{"model": "audio frame classifier", "dataset": "songs of 200 made-up bird species, synthesised, often over outdoor noise", "train_examples": 39062, "gain_aug_db": 6, "noise_aug": 0.01, "n_mels": 80, "hop_length": 160, "input": "log_mel", "spec_augment": false, "win_length": 400, "num_classes": 10, "output_stride": 2, "arch": "transformer", "norm": "layernorm", "norm_position": "post", "hidden_act": "gelu", "mlp_ratio": 3, "head_dim": 64, "fused_qkv": true, "bias": "all", "qk_norm": true, "parallel_block": false, "dropout": 0.1, "inner_norm": false, "moe": "top_k", "num_experts": 16, "moe_every": 2, "expert_mlp_ratio": 0.25, "experts_per_token": 2, "shared_expert": false, "subsampling": 2, "layers": 10, "width": 160, "positions": "learned", "residual_init": "scaled_by_depth", "optimizer": "soap", "beta2": 0.95, "learning_rate": 0.0032, "beta1": 0.95, "shampoo_beta": 0.95, "eps": 1e-08, "precondition_frequency": 16, "max_precond_dim": 1536, "one_sided": true, "adamw_lr_other_params": 0.0024, "max_grad_norm": 1.0, "ema_decay": 0.99, "max_steps": 26400, "batch_size": 128, "epochs": 86.5, "lr_schedule": "linear", "final_lr_fraction": 0, "warmup_steps": 1320, "weight_decay": 0.03, "adamw_weight_decay_other_params": 0.05}
Rows from block 5 of a small audio frame classifier, named by matrix and row number. Rows with one number within an expert belong to one neuron, the router's apart. Each number is 128 + 32 x the weight over its row's rms, rounded and kept within 0 to 255. All counts start at 0. Numbers have three digits each.
Before each expert's rows are labels from the 100 clips, of 14976, where the router gives the expert most weight on average: "top examples" is what is common among them. Only what is clearly more common there than usual is listed. The data: songs of 200 made-up bird species, synthesised, often over outdoor noise. In brackets: how many of the 100.
# router: router (model.blocks.5.mlp.router.weight, 16x160, trained with AdamW), inputs 0-159
# up: expert up (model.blocks.5.mlp.up, 16x32x160), inputs 0-159
# down: expert down (model.blocks.5.mlp.down, 16x160x32, transposed), outputs 0-159

# expert 7
top examples: harsh note (66); first syllable: harsh note (63); pitch: high (57)
router.7:164152160158110092116127111102082121089136160143186101202172122193169114209122143149124131152197094094141178139090111150095178123111159074190108163094103116125098132153101115136084126111167139141127219134075145112139154141112182108143105115112074124162109138142099184163129144143125104116128126145150165026180146117127076195097120117138158083137157114116093111152122155067158170135103139135100180128127167168173083104132081132109098146136153122099144174143131082171138135085156135
up.0:160102085144123080069147088167105188101148144153119188095146135075123127108129110110097164141177105142099140110201108139178127189151075115151130051150132170140134158141177122074051145111120157191092124097119132079138102154149135087111145116144134136147137089109117126127141112153167145153170180127126074116130118124136167101164173123196138151113113121102105164169104087127057136160061071162098112134160094111139131157149123145194099111165191115123210153166118127130127148078109083
down.0:134107110104126142127170075138130135150206189172109157115176094160089128137145124124145083155152118173120158064094130109135089132126139139170163116121144141140090157101123073133161094148127006133134133139095151143104142084093165209176129124149164095125130130185122164104072177127088188123181095116085125112196107135124157136170095109121200097095139160120105143096124143107210113148159121138090123128104138099096136096107132123133137116075125173176075113046151136106158092130132108

# expert 2
top examples: high song (100); buzz (77); dip (58); first syllable: dip (58)
router.2:090114147084136094144097124200103087139130093137101178138125093080164115181190130051138127071085170171157122130118121151110105099108064104163103139128070168156120156181166143102171157132122132140121047122115128122133130138162137149125162180122080109212128135145143160109148119120099165115188084097152177141129156145101142138095135111135152105139142157156134163073103133216166080146147169112168163078130094094097130167150075185108122148107129087128087079139117149114117107176179162
up.0:104140085159085134155136133182103115139131101189127141114060191179196123137082127138105078109110110049116098164100125163138142193132130162152082074130124152112161079147145095130134172139200118119087224135099152137144118130136188124112142158216130151112073119074151100191099114123118153124154167128210113105113145149181131103114122162157094101094104125152119145135137092094078103133092087122091102103123049102136186113119131106129093125174094139140106151127148107127118107132096109
down.0:146106124133107101120114109147097133116099106113114128095128119113124138152142130103125177071112152159153096120129161134120169110095065137093121079064138041111156146146067157097113188129153140134099182124140105190135127123156073139194189103181091121145117142096150131132115071124143100108080092114147083141184144117114094078147116177111159143156142091058149148088140124144137108094117140110157113131086086181087094143172174133111107136137182173216152157150110165173205129072101063

# expert 10
top examples: high song (67); arch (47); fast repeats (46); warble (44)
router.10:121191105134153075105129085173148108163117099104140162157107150108097127124058165123126162065094160108164160187127104063106095113111098087134124102097127082190141117111154151129165124123122139118149156139130146100209101128127152161136108165112112087113115117114147119101165106157113156034109094137112069081111092184089135137127124086138200132125170122160133111105057153091151155135106208113177198102164138177118118167154062115111166133181107093157108068131099124128153110162122149
up.0:117136145099168170141153169115098166154126147098209052145175131192111149050179093149105169118157112128065118131124121133157173064123195146121167124146137081137150138140087142136114126076205140126137145060115134087097121117110157138128124115092134133141105150124155220144110105145164130126135113142101129162144114099125141144097148100126125105138106111095113192107131127124140169068147099163136100184103144067172135144165141173179105131108156109167093184125071130193161161138045121
down.0:104098115231142128103151131120142128090155158165128147144166071104188099131133144165126149089152101161136130147121129125133133135178147152124116145186097154108184127090142108186157140086091137146126117161104160102100114124124107172134120144149124128115194051104141137085140103167104151144146119193158121169110109104083148102081165148128170126120126123109055170084110165191095074138192071086182073149081112141082083124142153128126131064148139106157196105082116119149118176096148060

# expert 4
top examples: low song (100); harsh note (59)
router.4:100126108124118139099092173130166175127116140115110166120098135141058149125066112111177114183174167132161172140159075015090143072091121165155121149128116181128157216107139139125151140164113150170124143110116146161141167135114127128119064150142094097085094098087165134159124108133118213217153090119103138154090091136104135118105122132107073135154125081177170147132140163128145138139144147167167150116133105170105102156111052125096145120144104079092166110123172096104085132136192132
up.0:072135131094111163147139154113140115106144150101105155079174051067160166104176118166135162129160187120092094096080150107148127129133123152109158144077153091134094156141132229083092092174117142126103128110135158199095143155102182123108081134120160155145062122159122061176110187122122151114138164124089096137150113101174160097111148151160092158159089094168137147144105105087125107154098120199080140095163172147104113109162079115084143148126108125080148158147186126069105159156100122
down.0:122090101112146183115177105114159110034163148206133082139167106043178110122167147121107176126169133137163136128087130138142163123038118147082162162112147118111108129125076102131086148121191108174143172087098163157127154097110154195203134124092134147140094140094127084114155138135066090114153141189137155081132101128123142084143065157176108116144079156136181145120133106105126120077182120127199139154136161147102073125129124109154132094121156135105121143156178157108116124099115146

# expert 6
top examples: upsweep (80); first syllable: upsweep (79); steady whistle (72)
router.6:130103137184058137102104101078140255125112116135118155101093136107117135140130137151162105054106146093089168144131102182104124099126111136151120116197125151084104121119129111131155122142124128134095189191165117120077150145117159123119066143040096113109185141126145116173159145092106137191139103130079149146103134134121143110145129118147097146150130179167143106107151157118163107126106140053168062115107062194090136145076159095127135105130106087089125083118153129134125137155165143
up.0:128091142162140132166188089108114132134112111085121171148186142116139080128095121157081135107137104104072081109084120169147133140132150223123123112167090167156119127090027137117125119091142094092101129147102174104080106136172071186124134114135143144194135169161120140118089140140166100120168133169163120149097133123166073138124075093124136124101132168074081139126133084183114142091039103102095183135129114116214130119148184119131097132086072130113057126110140121131166154117124115
down.0:140148188127088093148132084116153113137147222175168162094124122133142101135154143171047135134109100117131101149145119154149156126147125138122110137107112139039113072131181113133113136115108155133185114144137172094093125160105125145154103128139111078164139147143112108207132120087085142179147129147143151141149197136101086161128085103101172123155115181155148122043064152106166090142148112061144126152099116142145180109103119154099083119140147117139167168184112178108156224176093159

# expert 13
top examples: fast repeats (47); arch (43)
router.13:140154156078124098104089200132118087167104116126109152127111094128101160071136091119148121059096151092125115155167113122097115090136085124130111096107086107158089091098134118186149158083133176139144129087218068123194097105133162114128082149066113080158147139127172140125076131109092120123151076138140071197160107119064179118173112104127170116142138115179120106050087158119138106129127168102188121081144088134083117182103115102118124181140081175125090160114105107128155166111111135
up.4:138092144120201123180200158161133091089121164167166126084129129079128157116136155143097164075128171138117116062110143189151185141172166134070068162136128123113137080080122126116145120112147148099105163168126189076117105127078155083144144131151171121110127111131108096170125133081159103144115146152138107045148175163161071152123105107172150112058102113118112183161094103108081102146102146124077119149125142144180120096090086079183133115169104128099126140147175191085092152148126116
down.4:092095057154179099067107131149140167130127144116196203128108140125103078149143151142150134136136141195130111112097118083185095132128141178069148117107187035088097112147104128021109066127105106183137110136125110160098158102121159150084148146133070094109116176151108072171115109134070122136149108116099103146115106128144129111120134122126137149139094117109121111157150084098136162156167133177111137157144129180086150139140129104131126124178204138178185110101152156120162050118134139

# expert 15
top examples: pitch: low (77); steady whistle (67); first syllable: harsh note (44)
router.15:097138083193123116075079108075143151151118152187129195109169122122159135176082135139187107169155142121161177114129097091163125159110098075157100155164103139223108071095143171120096104153098137122121141136142095159163148127187083079115076159106159139158148118063182139144093109156149174094164079119130156133066094163080107105118117199133131141145103115162142149070131137116135104126147132061160053091165140147096151180102096123128133110136101120162140115129122125119127074101162142
up.0:142123175156067129112127252225130108154084121119154076122152134128153100116147153125105142104111124062103064123142121131110135111118167141142115150097127100121159134131119121110109084128145128156136192091086152093095101103159131196082089104144154093184084158161098202109146134160146109106091126125125168184059104127125122113157093083156117147129145137088105122184131149078124130141149078121159098117170070116115135132201080203171118176129136143152166161118120145150156112138093099
down.0:154109165112136111085099129118162078107189062134099113162143065099071123128118124136157118086156139146109119158113119128128118140162166164068084062113154093124118139186102144103200100109188143106111126128097112209135121168080144149106159079139070151141140144088081152108178123146138109169137084100067115054147110140166132123114141131108157146128142132113153149123121098142135102126104134179098176155094206122165116182164148155174117146151154111194199145159085134179164095082097150

# expert 0
top examples: low song (99); first syllable: harsh note (28)
router.0:128117113093170078118148141168129080113111110175132056162085161118077058095056117107105129144143122166136142099127100208070109200115117139139098147148177123064153106109108122100141169143170113091128117086135149138152107163104073133135202161146112152152116129125184155127151088137136169115100121138156123060106122140095165139125133144089155135128158065131083138106157142168152130124126160196120124116114198092109121178194223094092134169112132119102117092139107083157147169112172124
up.0:156071122153166176135083150147092101089153092198120129116139157147159123130132142105109079159097064159165132158178162113175181120161104150094091148096136089143112133175114114092094126216118160156165140070098109081170078107099102085131115112128133158069097111097168137163111108098128122172144174111164134075118159136171094088099122161072098132129110148106157126118203161124095115169189134148091109184192160135193169105079135113143141120134132154092117123176143078135105110110098089
down.0:129099122141118072161146123141161137168078145156128155106136097114146128173086112111137120104171117110150095074150121117174116198165137148124173116131140107112091156139115198115117144101134131180199112164114090110126145127120138179169178063132154070219129133114061132139098090103126189133138083120093127076170116134099151066063145092126115118157110130122038112078132131089104140135110123082097148103106138136092112136142125073089139195085172117183188094079161129121119082153157105